Weights of a small image classifier: patch size [4, 4], adamw at rate 0.0013.
Rows from block 3 of a small image classifier, named by matrix and row number. Rows with one number belong to one neuron. Each number is 128 + 32 x the weight over its row's rms, rounded and kept within 0 to 255. All counts start at 0. Numbers have three digits each.
After each neuron's rows are labels from the 100 images, of 14976, where the neuron reaches its largest size: "peak on" is the class under the peak. Only what is clearly more common there than usual is listed. The data: rendered landscapes of hills, water and sky. In brackets: how many of the 100.
# gate: MLP gate (model.blocks.3.mlp.gate.weight, 576x192), inputs 0-95
# fc1: MLP up (model.blocks.3.mlp.fc1.weight, 576x192), inputs 0-95
# fc2: MLP down (model.blocks.3.mlp.fc2.weight, 192x576, transposed), outputs 0-95

gate.552:125131138143170112069151146102073167119117112142117137138111109140113152079183087117142086184161131096118112105122117080131105116103087164127169121111121123173101105093085107165149098141128172157089115129184148101088183110093179139089169107108112080203080135143097152143137065111155089104
fc1.552:177128179150166082152121178109127092121103140138089130089117123106113083133157063090138144099144151094159146098106180109104151116142109116105170136142155101168147166130133159180159158090167152109084156137083128139179061161150181159163083108131100067115104112154111102098174123106124149149
fc2.552:175121091115094095156098137097127156142179149135120105110111178174130131135105164117112145120154104144111118117075074185102181138155148105136174119120067126048104196077098116111103145135107125084131166124148108174124190094141184090167103060088091098176081134116124125145093118172178099130
peak on: steep ground (75)

gate.560:094136109072115115138058173164125143108111131172167140113090102165110134115122175143186089108167103134126163096180078095143142140165125087100117114110133131150171081137115088173086117098153111137123115146092081150133188118194083158100098144138057100126157123126100077085173153114127117131
fc1.560:182146164086110184110099104095160165163145184125095078092152158066148138159078108139143095130096086110102089155166110078102168103099171145128173105137149128126095080140165139121155093146095152110147130108113079171158104102147084175143167119165107098116094158139178175093167155087180078125
fc2.560:087054090139088117087131137080153120165046139179185136129139179175148094124086140099135081147118084075154176143108083172110126127147142110130146134095193112138117149118118100103140087109068152150100149110133122141118132116144149136109111123111091175088126101137130164160122123187143139111
peak on: sky (89)

gate.548:151118133116216125132119119176128151144153105158111134108145137141172132154119189159108176141138141126088124170189125088150081067143126109142168171162179087110112144096092104088082070141057070067112104063104133120101086113148066091082166128083090082118163130113148187116191087086100149152
fc1.548:084130145101138122127093126159201072117087076142172178124147112106105170115071128142078095198114119143137097183174125140082097144158089159140161072091156104193159126178152105092167123086177147193117172126130118165172102097187134159152080191100150088152094128091095174167103162163108136099
fc2.548:071161161110153101153062099143129179163073112137055139213150214156101090146179164139156163143128154137085115129108110127137092146165165093120167135112090063140098097108118121140121132126091136135121122086161131129107178137114150131173087150170105162150167127160118134091156144052164161161
peak on: steep ground (96)

gate.58:132089120111153157134127142127169070090148106172157115112093113170123158147156073125135101096158098150086101176078166126082164157137080153177182150160109067107137153076143175111154181161104155103165131159212179191128165152133098134094085084052074108129110139100126109120100151169157095131
fc1.58:123082131157142119091116162088131111163151068124096118144129167145161132071125170147114073093115095155168184112114169086111077153091076118124110148151137186127168149074094091128183185165129190159145125196140115197131192102146142151098130149073168125150142113087193153157068148175167103145
fc2.58:143154101112090112159156154118137104107146139114075116082128150108125170130140093195119126070118120148110107127160144120107118213082134098069141142121130105097128090164116041181122161137161121097090098099105104165117091125177121128117117122157129147125130098187149093092116103077129148111
peak on: sky (100)

gate.441:079175160136184141154130108091168118117116167169138146050161147141112078073143110091161128108118119138114165099083114174093107069133136178140087094102165167159100090101096181123155098086116112173173104166163156150138135122143097148095154139127105070189110099112099075169096112133074160126
fc1.441:151139129112101165116152134128102122173168136159139149126155164065126072135114154095095124119105127131163173072123201069155170180155123176097141139079149131131104141163178175115172158082158138072110112102071162136159086111175100092201111078139109175096076135170125104078156160123101156187
fc2.441:169091138144088125132158152109106169171177110142124113149120131213125138139102152146075158188150129146088102099102110145139156160071123133141136123076078104048085186104137135110107184181101124108144185089123139162139177092121138083127096092080113077098101168142129154160128120180163075095
peak on: steep ground (47)

gate.131:143132104085118154072146155093117151145161177084179131097142124120171105161101135177132092130139088093082158163133152091125167157178150131154119152149143145110116120112106164125189146122134151144134097179082171118160172081159089134091119193126105140119120192088151172089071154131150099093
fc1.131:175132103051125100129094126151112115061106137122176098106161179087088160104151132138168158087128166092103125179114088141137143163129144183054131130157133110169114170113202114106116118082144113161124166069155136138147141097142120149198087084126163128104131192126181130093164162104116064140
fc2.131:128130116102161107166120103146098130175147187148125122099116096177154149185107219084106172137150112175182124095107120143093135131163135091134120158147123124048100100126129150106141150174167131180105097148190143143097156085148149100148098143112110141198085129061165164162130092176126167093
peak on: gentle ground (79)

gate.426:139101091099111069168116188146079129165088166111140088141139126179123137085192134148145109095187158082097158145135117133183124086132122164144079210174111119070125178121107143127162089188093141120100108133164128173175167096108080114125107109076111159098125058143117069147141103124154092107
fc1.426:088140155158105105122128166096173098135118116175162131177082139131123133106119169092171131090140180152093187143115082112107159158156087105111096129162110059087150106058142108105088139158100179164169140152136185087118154179131167127149124139107136145101089088177074123056097165161117095131
fc2.426:134186117087236115129106133123172195103130113097095130126148151118131118124149131115137088175108106190112131157135148115116096157130119052143209085136140116161133112145126145137111109067156088109104156148130080194077169090140078144141063104133138117140099146136144148200144128129146174154
peak on: water (85)

gate.214:128075089149133148159147137145135139117078161153146102114161095125089129106111151093084114175156127074035087173164146129159128130111128155112152095088169151169148174133117158095107125119051167099170173134125124115134104091117131113111136062115090049127109133074106092142095164148145132163
fc1.214:109113122172184145154161103142159152145064158168149145116095088101159140092114150132141114132106123132102158114073141112063124167188157085135163135083139050159082124205157193188093058119065136107081126117140102105105166132180103114081181102082118069136120102108166138145181088094104179133
fc2.214:113065054143128117127146149153117150096123148136113122097131111162112112051077120136150099168127156100204112069146165082108130176122171144188155114156127131219181143129122050170176130146108115120099125069147134127125083122086118111102201078081129121174198078136118136091095136103140176159
peak on: gentle ground (61); steep ground (39)

gate.7:148118107135176099091090165138152085096090117123201149116145135145061085121183094125102090117099158128085073180126143097116101100182152119127131103106115168092092163124094141134104156066150088113139100136163140130079125135150109151073152094154119148084149114151174155181102156155091072109
fc1.7:147132123109128168152153209166119138115129085099099132120092081146091067158136154126161132100077090112164177085110156107095118161183111123126094174069110099080120160089130123115105188156079110126141170121131110115134121082056104080088155064128111075158147090159076143074126147177097103128
fc2.7:080162118105158110165101066137133132097113135128102078124153139049171122147116137185108159141126182155094140141096124105088163083131137064143150132182110119169166076138150058132146099109080131098138124085115120123088115201156115094171145150119137147093146066113157144131165148111089187165
peak on: steep ground (70)

gate.246:128100123131092121087102172136167068113151137165106096130110189108092125132108113145112125080175130110123104074171099107149138132134104066080166094109103142091127158168086178085108103171142126140131174130171100100178139132121113160151095100078084064128052081091173120124147133162104121081
fc1.246:140110130086147074099087067188089113086127131174178155096175143186174081155178128114185164157094116116136080117155120189090113088103125092142118077115108075096097155113169125108090178148147072144082128133178138113133108136136170141159114154108140170115100161101192178090084140137151097090
fc2.246:099055125146131158071169132167105172114108149162136109135101104101130134155117136149102178144070105085169118145113126149155086111138112189102137141109167122109096134147099126092201151141091161161154186079127129116153153074098128121103171127112166069204151098091108106121114141122116184134
peak on: gentle ground (92)

gate.369:145149113098181083117153136132151127130118134094108086096116188086145099100102147142071116130134106134080133156112109119140185142121092077186139105116143086138143154122088074164151159106086114155075087152105140188159103094118148118089123149081071089063066120127096120071116143154122098117
fc1.369:123133081125126098107148139118080109075137068115094130103081111087088143103125090122178090196118128101213121097135168101135130195107149123116116080154106143174126111125113170112119163167151158106139176057112074077101155164147161115113113139164107098159178180085157118157123157068144101091
fc2.369:118131102141142113126183159105135155149122099133089123087119140143139137064093098131099082138127099084154147086114128119166144152110111165161117097092138167111121126060126162124151080055143170111106186142112118171104157132161107116146137115114158076130127105122129113174053088164066114101
peak on: gentle ground (83)

gate.499:090119130146151129163128128116124143113068109098159178122050176170101134151167146116127130128094136149159179146141109095164145141143143123165133099082157153159084164163122139139159091158161168145156126130150107136096126077116077134084115155103121112112159118181169094131156098089163156177
fc1.499:129118126130181183148128178076168106073108160120097177142168112161109150117122105079094121117146110137111071173167158149124203096123085168187069163160190094111163111120111084160119152104165176123176103108165140168086160121158143147094148102176159136128084128151144108163094207100098076104
fc2.499:169141106140134112135098043154154076153164108140152100149139187141153132152128126158127200151181130107107163132088114134116070143157103084122156125161038142152135158089150106149097038094084091093084172107133075071094104125109199142140158131139094109173170065079109145144103114119112113113
peak on: gentle ground (93)

gate.250:107158162145156109146100115183085129129142138145171100115126070106099169103108153144205126115136181107122184103093088181164047129156127160140118150138129159145098098174160155079160142123145083109146132133156156053132113142108109181104163112136138116143119109085099155102183123103122093094
fc1.250:146182117097167135155121158135117122154116120084136156158154115113093190169132142127182107140116157178039083145131150124109134175148091135144139091110113103128109103138146101148086091120076212150114119169081122114159117171148111139166137165124145119120128150161113054109171096138127096129
fc2.250:076179173133144119098148107137127147170108110152102126148148195144117112071168116162068080118130028134090148148187144104091101135115104082193144096109127112124151112146153121137125078112109100104145137143123109209131137102154113124118086131102087099134059067166075099105113138173149171122
peak on: water (59)

gate.478:120181092093121159153139161112156114151134142152105152143113114102133074168119149183110084114166102059151150136147114118161148118107118141102185114122078136105156137116125123105126091121140165131132114155181142135122117073100096107176082092148124126171134056077197116127185102132109191152
fc1.478:119079161109108172152123099090076101128150117097178119136084144163148140167080134119095102194161148161098113162117102145144081151160076076060188117119156149156108126084144139141080070122118119172112208145148109152131139078120154198131119139139091138136171168108157074160133153154126146113
fc2.478:079154135120092122122144183068145207132117147144057127087153157155138128164129083149090079091119173093168134111122167081130167124178196165129087171076170088102156120113135123115161176107169123125131107114118165133093105112148057087101083058122165129111093118140129120096108159056175163216
peak on: gentle ground (100)

gate.197:140133110165134131145082101110094117152088194102187132132161174145118108079126165107169152119082167174177096172124099141118157083124130118119136084133131111092145107187110156123071094133070046152123135092109137097125072179128143102114149141110151107120102114096111135096153167120174085080
fc1.197:124102154153118078106135139112127099133159169131167098076152133138108080147131142201108151096095093119116154173119123064121108095173122158145178086192144128185108093114154173092191149158139138118143155063109125107081151070104066100056134187152113107086122121081110168179182081152128178120
fc2.197:182116111110121147121135117132147058165145140139144166069083109081126101086059137145163203178166082111139132141117128080123122104140122144139149104155124126128121160108149131174165157151168098137123106142150095126135145092090170170065134112077147072121162109098182186224142066140177111103
peak on: sky (92)

gate.315:164172124113132136160063131114133096091109115126123108080091114165130090106117141172125147198135107136165104099103058154125108086083123174181129066116107142137133076143158108178082098105096178114146135184146066119118154090094159119126142087068116058104099154072093102178063119158119130082
fc1.315:137156154088182174167105121149119151085134173157161157160077089168120139115135155090104102108078135117141114169173115125108128128159133157155134122095134207110143120122146163158108075102174124096074081128188147102149072155145113156102167164151085125144185173166163094151139102126163167146
fc2.315:125130133151192097106084100161123133051095148145176129150175177154150125102125129111156132108088071076172156131131116135101089115145146119109173156166195108232139105084157111161149059092118131146107130152166119104075171137140135127166139129089186125198129117101117120131139150080093146133
peak on: gentle ground (57); steep ground (42)

gate.202:119125116136168155142101152151131069073140145089097180162126109104148117122120125127105142143098108104135133224128108098130156115183123159154182192136110111203164149096144147121154116113157130184109126177159165165105140106112091186166162095109106099157134159156113108160141101160175145101
fc1.202:144123160121154131126158152092101082151104098110109120109127132102135074144124120157114091138090082114097107138148104102157158111136162141168100070112224087131155155125137117127160100100127162127152154102102136149169103101138106124106120211159163170113100161103161168098115120109109137158
fc2.202:071119044118137144128108099158115183175131115111130106100115142172110119100152122152129105146139170091154132134105116163099157230175136141154136134144123093175147113157120141135111137119132112167112111103121107092138083097112129137045157074126095128171171114126063116101082144098166166140
peak on: gentle ground (79)

gate.278:141189110134125143085132071086109112145077182141140186070096114147086091110099142117169127098184127156121131080156048171141120154130109111133160099124067180161123160099144166102107169121118055085216129113160153115163164106169126140129145159168086103170140073126168145121156167110111078106
fc1.278:135092104178115101117133161145115178094144103120177093156071105120135097143156116181092188081111116117181168123087133107176068152143178100101129152161104149097062182130091150154121130120176127164147097079150083127123141106096096124103108113137165168164160078160195142112167064082179119141
fc2.278:166139113102117146107115175111163090120124092084120182153139058080128118137118101095175154121170181153177124107127177110137076124121152192044128136176131131105110140135142149101135160138215095120111107107110130072134101118127095121104154164204181176106159153136144171129124151073092131126
peak on: water (99)

gate.546:166107172146114171132097101105173170202102161134081157069125156207173084092121121159080135152113093186086068160114117147088136079157182171135137108130070150170183093128124110170141095176136093168148096173172094095127170084191137109087151172104080079166139100148159141140130156143154081094
fc1.546:148150146123102121104124103060134142161178154103162115159122117099106119093094157160152070153147111153112156187121098118119097148153137096087100096166131192143098120159097105155068159086090079122178161061132134090133122089116120140128136171133147153135161140128105112067114212163162094107
fc2.546:173116177092106140153114097151099128087170106128116140130124118072185139092187156128136193150154140151158108089118154104137084095138103190134084131165060129099147138096160161071151107150211085129084115181134145109144181120154156108123171130143116134142183199115119161142144056117162131074
peak on: steep ground (70)

gate.385:171163158153110103118070121149122115146099183141139157071080131133102093149131131151112115121106096157127146148102140132136131083151129107141143100176106109178157133117061139111096108112169166154107120116066142096157077076151184177140154112102115113157125170171107111146076166089097080146
fc1.385:100167103089122085103157089149123142141155138080142124094082148143076187161134164100089104119141142153116162097125132150102096134185074091109106217162112137071126116072131137123110179175102137129097150124112100165135165157155101141093083097149107145120100154095171166172158137124177104134
fc2.385:201125121100101126162135063136171109097147118116144123156103157086109090110099108149152125128196117187148144116106137064102156176087150091149195080149137105147121093154135106151160175117198071072096140083122124104041109109137126152163102108140137146183176103157166164129144116145155170142
peak on: gentle ground (78)

gate.361:178084094124151188143129153088141099141166107097131128149122083140150129105172118082091151168080125123132072148112125113164078162135099195079118177138133135139134096114156143185164101176122156178165179102104068128089177119170112130179076134102155130144155128062156187149116118139083062102
fc1.361:100086128104153104122118123153061163129159154187151142119170082176185100163129144162136125103116102158198129063182146098172087098135157121151112158175116163146112139051077067145127112120136182087122165152160126164143120152100156062160184165152161179079173119135109150104108144149139159094
fc2.361:054119167147100175100135057094115167115109161148104149117146104089174116179110154120129156161125126112119140158166121152113143142054119156151129129137188098091115096161130124080130170172160081157185133135116169121145132097106109105084120100125091109117185129150110134103135229086147147094
peak on: water (53)

gate.37:120144166083176135115157106165146130065101099118107141104134115141155097138158112162102132166127127123074073120179142108204172049107100151154089144102142116097130084108162126156118099077137177126133054153110152129141100117146122141101092133054143160134061145136131131148101146182131108119
fc1.37:120133120137174080160072151124137153130130095194083115131090108149127140152169111137180079125088125084106175136189131091110117140102134151129112104112107092074107133095094134189170098183140189122100159127124149123100111145159109119134109106134091153120133073096116079140147129070123097111
fc2.37:096139183123176136113192124146132138149091096103108176115135162139120106107172070142082117130148101139113121125132139113133084111126118055158138098098116128149110130101150198125089089117142044134124101203118103134084153133157118092129054146153094139143058171150133097163144154178154110156
peak on: sky (89)

gate.288:147131164089148074069086145135143100092158104099096154122152100126172130141168127112093068092115167131139088160117136191175101077089109130189179170195069111177147141140176169096116130154076126116114107119086095101164142143102124112065148169134134077164143119188159162135115163095158131103
fc1.288:141147093135164162091113095111127125122094171184131100126096092139171123070135085159107149154183117155115144086145141134165168136106155114127078102094168171170151118149118114080146090170172171117088133163174097163116081147178167085088094131101102086112091151139159170122134070089102103089
fc2.288:180136154123088162158126104186117138123102115130188136065143124123141166097192174170105214173081066118173130129154136123137078066123117136117087132128074125111133157088171148130130057153149114185095137107161110147144150113141174126124191159142141070116218150090112158119136106087146142138
peak on: water (59)

gate.427:139058146168143155115123164123108144054130149139111169067142170215095076121152113120186126120127058102156113091103081158213085112139164145127167167184116174105139188089149125133151144110089140090139099093151129103130152082108158121175098109128118143120164135136145139168134107105154125161
fc1.427:111150118121114123102182107114186123128150136081138186117067068149070091144157115091091076153144160158150147117167138148155086126140132177126103153100112170159109100143176125145119121120139131165121119144160108112132100127150148063129063153194129164138141158128188123115111185083186101160
fc2.427:141223084150167156148117037100161101158125120062149175167180085072146126131077155145146137119154153145117130146118107119085075151122122164144178121159118104116145090146150157121098094128167098108120136116103127101157098147127084125188126164192181143155183133082115161142124178100091142131
peak on: water (98)

gate.364:113137107099175120158107110170133110178038173156188116124120168114142022079125115131118080146135134122126085196158100145122094126110130098120166160157153132163116100105082122116119155147125122122082066116126123103135171061118189191083121154134086155113151091136142109140148131103168150106
fc1.364:097115120131075163165105163163153091159117120175120120107160161127066141154080100144166141117125113133095179152184156095133104169074104120141120142099117103185161079166141156176141140149171166176111064138139161150129105098071190191099082075113078136216133127181116092128158104161179115108
fc2.364:131127143079195156174107149111112127089172093107136107130160115059171092170159093148099112166116152144123074120128178162125147118094138068090146095138140130138161080172114149141146106087150101084135114100076096147096154150161148109129108154165138150073156157165108131207167120162125182155
peak on: steep ground (44)

gate.333:115165112113090175145134158131132116109108111158176082067172148122168095055099125136149148099094111124095130089156112143181051136133153128094168137141113169105149112110078165123136097123076112137149140079139143086115120035138141160128159131092086105134111150147122177100113103076125102186
fc1.333:131102141093136105142138122139101114159100135089131133130140072088145127091159078177159153174155157104114095098147085174118159156190127081128130167155121114094049187142175168091134175094165132145110081161169138120160179156054152170110173130149122093166114116150158133094149091161092094158
fc2.333:138075141131092117114159082156167093150127091137185120104055132131157147156123112107142143129101202120117116140072083132112185152109125104141132095119096146070115115076097127126109127125081120170131104131123105080121091143163171164113134148093101128125177131052161137178153155146092117127
peak on: water (35)

gate.571:123098111095165191176110165074197127125117104113144154154162109160175083158053098115107079148118129078100101179160189186110161136108174134142111113132172177167135141111174134163095103160124090199075150101113161124168091102162180177123098156119086064120107163083146108119106151162139118073
fc1.571:163173144076108108171186167100166115181134067070141124127098163140096151088190151187138096169136149186093131171123122133097109151137095104151114127124091126135070131157111093173100099150089083057086135184143116111074152132048117153107169088170102155125133084191117156099135102144185107173
fc2.571:166209107120081117153108092100161130115174071142066085101161163149138145174162091148107134120141131089123148146130125182141167162163077121069106152133125102117128143091144087114089149123110138187101101106147168096140104131136191116167076102085132129171153131177119091134114116091121075149
peak on: steep ground (48)

gate.290:154089175124151117077058142110113085093149163176143117098075137171132131115170103140103137094176124181112181112158169112141092086130170145140152160098154138137187165070096118114170107146152085192118120144158158130184129103172167142158152148139088086171142116105132100104118133132144166133
fc1.290:102135061150088158129114133092108133122161167130175094116142166171090114127121078165147101126097086109115107087138110168118130160094218154148148183090089156170147142164137151152171092150134102103139140067091097130118125071046144115096149139149160168108186101114162137149109098145157185151
fc2.290:189102176143092153136116090101166064122110111133162195189133121147122144130135097136126212167146137120100120151136120108183104052109126165120103138099052169123114135120166145161101128139133117127072102123118121069184084185094203114122157144147144106133144156076134145120113158078127119118
peak on: water (96)

gate.419:116151106128153076142106187138099142197093081146149169112108127138124175132100153189131073100131125123107176196201169081110185181132156139147172125131121105098073062131098112114170144160107146124129111100112134155170083142098070127151116083101156088184116180144118105112130090082161139113
fc1.419:150148096095132133133171133109095137120147053173141108162161143112094102081083175156072099104114157141147148097076138103148116120169081130186109126103159174112132163100150082179104123134069189115090129114124183127142073173151160111090107131107137080172126057133089115165076138205047128108
fc2.419:097128120094139153131142142132145119112113143092118132096126185123125147085132081173114092092115134141120157162140191095092162166085137116151106121163102172166160105188124147119136146093172074121147097198092071120140100126096129158158102077129094140146125124144105088085155192130145137147
peak on: sky (93)

gate.520:129157187129105145171154106148098077104125143127159074132068172098169111118173124201103151055114153131140136101166137131158150135178110099110135127147160132075105103145099118147166072157095096110099091096168170099175119103133122161114182168051095086113110134092159120110198128109115163088
fc1.520:115115168166097150128106132134090094117098137140113155133117170091084122139081098205129171154173145104179130160102150149128129095050133107169086144155114156143122156148137089157165172076186080098150152080114074151117169124084091157130094155107079109117126057168094118112129103078168115072
fc2.520:170141109091141131195127136158092023105128094146160125175085075153147159133140128083164201121129113167141089104194103134208156069173101174068083157102110141097121143107096074109143123144123199157085162137155152101176091151127151139163149159140148164053138171048121165131151093162148141126
peak on: water (99)

gate.329:138109124157164086041063117065101086089156116149181112151123125191151087097160125085153118155102130128096102129112108164171121088148159135095139165098130141106089182122096103147139112087128155100157174125143064151153130140137162153104088078119112095079112083150132146160114161147078076154
fc1.329:126115183156052147059116102109118102156125139152152154095136139123120078117145121129171122156134157145073157190107116161082088080128143131163147056159125104165167129178150124125087157168150129192147106165139110104097166086159102148113103164156156102147087169167187093130167139114148147144
fc2.329:208171119142137115108114126106090114125144093067162144140126080138144177081134123078115114095155075160143103060155138181185132113176089144093060181110109148076102162117157176112072108129114170098158137183108111140153101173157133107177177132156166181093057180095093136139127110160117119117
peak on: gentle ground (99)

gate.83:164110130124089137099112105174185147150118131105136130068098106192074139131104104120095079145136100122090140166137126134115126089139108139123163126138120144135089098093101115114128114109103143100142120160187139123192104144165148126108164146142092086155142171084182136180172158104084168080
fc1.83:117098130141119173152114113176130148183113083134087149148075192157140160081101130172116095125116078102146031148068124152129103115153081109083124156150102119098149137101176135176144116185172143157144193125155141185127146130119110173190116140097075140127142140139108083159173140133104090120
fc2.83:046062110134104153138162196106109129134122157082102097117102157146135100203107126156071094134177193148149106125112118163117153147134152145076070139094144124066091167151088125080119205106127139123114097138070121112168115102135137127102085113111140152094109146165069124163093117162175162132
peak on: gentle ground (80)

gate.451:110130139079110129118106088122103081117147076145147120147115144166155091169089077122141136108172096079186114103076120129140140154120128098147136176156170186201086183125136172151105145129146093136152080115109096075111156125090187173146064128106118141148127119103126172188184143130164101150
fc1.451:164077085154107100090170126100132109143172132070148174134078135087148139164104159136111181163120115140099177147116169111078110132121184104126132135161146126128140102185154095174153128059145130186106086141094150127093117113102111075129080095128145107143163137115172144129161195136139168109
fc2.451:185156166115154139136098073161139180127139149128122146099174184157118126096169102139085102129147071140106132114160131085103072159101135091185133108123024143168194177120178178177084106143119049092111147161143115165138136133135159092145104058179100096123128157132080094137123125107178123153
peak on: water (60)

gate.554:074175147149205163121124100063121087201129130117164170071124155182078152076128142124101116127130113129079079137090089088105132104107099183079142081122172168193097134091097127105101070074158171148142100103166146104098153104107158146084112096149108140110137073087174181111128126068168128096
fc1.554:176150107151172108137137087096173159127165142069142175134165085140139096097177123096122128178072166119163073182089094165132127088111163102088172136156113136162140179087159167162145176111107103142161167101129105167164143086137157111144152123160147148141152191073077160191131176173086157092
fc2.554:139132118099161153061168123164101083223108144162170117134104106091150132129098120148148158080138128126185182056127123065131124088157129130114059117172110179131126082134138163100148123116125098165093136154204160124149124123124143186153189168122110150122186141066200145151109065128126146106
peak on: steep ground (47)

gate.33:177123107143163118135144112109141141184097125103135129117095107185123069073112137165171177109136077099140062155152142109156118158117150108114213082094097105131144169160090120152152074137144070098165091084126136106102142109120060115150094116135088095132176108145113151181203081159141101178
fc1.33:100124150174138115128160141146144085120140094093177136152086162131118157151157096090156093151119121129131124144060164155174102102091087096141110127151120115117117156132144166133076183113181121084163107156073102070208128146118159129133118146144140064138167163140076137149122110169091147119
fc2.33:176123125128118153142151097151161117128172031118129151139129109115130121133216080065153070198122115181109151101178195125153101150127078122110083102138112151175145098144140188137110100140161165114102144182135092151123129121134146134089159054068116113156143141173060128179127101162142122108
peak on: gentle ground (73)

gate.545:125110106094143148101125111111102097158077097115102166072105178139140133069093163127148170150139117099167173130125130108103189151092190115062147152180151131201136121154160083148120084091127072143129099095119099145107132091138106161080083156115139087160088112142121127110126162164128141104
fc1.545:098164101129076158122082103121160074083137143153108092167091164108106084145091125100140108099128098092106116171108124165162108082164167174190143162157123132162163107180092133170174189114138157130139093068145166102175110131134135136127165145153112108173145090164109169086134105150115167186
fc2.545:092145173159146140078118092143131203150125144103124129161198146099120102193125143127079102118149128181104105121098127120054114134114076060108172084097091086090134135127133136103077148169136101100195138158143111146120139131137137079176075103143159110198093123194126102130153195156155115123
peak on: gentle ground (61); steep ground (36)

gate.363:119133142075143151163079106169142092137103142141137138157135131164125116086138167122171145090167115148105122192094060166107197109174081111110165117175124119100143101114132101158096154189107130148192066157172119145187093100158113138173107142051078152075157182113167138112162189189104134092
fc1.363:105134178134184122157151129120094123136096162122067101164113194078195085157184141155121161121126132115110128117135113067079157178112108132167128157160135151135117060065093140150091153163134161155074062155148159180182104146189114151164140136107148099080139180107130103101134131094109098120
fc2.363:087155131128114141122126098087205100068107114092126175138138134118113141119073130134177154166110158145122190161164166093090050086106143104160209104210126128176159110169170098160158100142154097126121089099143099099108159132129105133081108171139100142075144102127184123124162146094111131128
peak on: gentle ground (76)

gate.298:133071137138153124134136124092119172180147102082164086093107141123186071090180104187089137148106162133129118184108148138131104160089166112139162158154116124178104135124134177125096110172163087141128152126097081086165152144095189125152134166179127061112118144168161113128114099120093149129
fc1.298:128118187171067119145094102142154099142147146185150120098123064152075113146148165088130189160136101136103135141090114145118116110143073179107157095086128105108096139156124161129152128170106105139169143112122119144129087136133128099189108113154137071080153144107101155151175160137094103154
fc2.298:089173160095145155108121074181149141117107092110111174156141119090110098131123098097162110101167108157115136146078141099151049105110090102196138144153144158135186130133132162155083129158122096089168163187150081129133133098067106156141155114187116112108142130088117155142164113143187120152
peak on: steep ground (36)

gate.209:150149165084186165160160121166095073101139155148167088059139161114114156107174143162099172078168158108119175148134148139148163093178126154131143164160111168190104103092072100062146113114067096088077154098129141153164118138104180129143110102114074127156190070088103135117173091146116127133
fc1.209:117094098123179130090132162143116204163144100143134130106131112175112093131091161117174129103088142155102124129093171115126084083054097127099139138148145157148177147149087142160099068153082120136129161114092089148116131159166156133105138163119136164099113085150106188091104125049132086128
fc2.209:148081154139117150163152121127078143125157132174126142141063024143153172198139127106129181146121116098141108077132084144194200102151126140086039171097125200104102146054077094097148155155145163141121195116141140066132125177142176085141173138116126133098137177099124145170129094169110086095
peak on: sky (100)

gate.524:114129169115147067125162172075116086184103168194089094119141146096177131147095173143089172075142085106114114119097090075107176058114133092150098146149133118086112080127139129175163168086098134126138155109133187177165138140110093116123124121121170157095069072109155135131135176155116124159
fc1.524:089077085110144148145144118166102166091069133116120155129076114172142128152149155147122140124072164132195112108130162113126109105120199116061173105187174142139140100138088116164149075137078092103181145136152098148144168116163100094076172157169152158108141101086164152120168167115149143149
fc2.524:107074161163119109091202163080073133151143121151149126094092152177103127110125100118125089144126098070201152100120101156182165152115127154129078154132117168071076177057121109115165135133105158162085142158136112121105201130139197104114157087097108106146107152134124078132072099139140096073
peak on: gentle ground (78)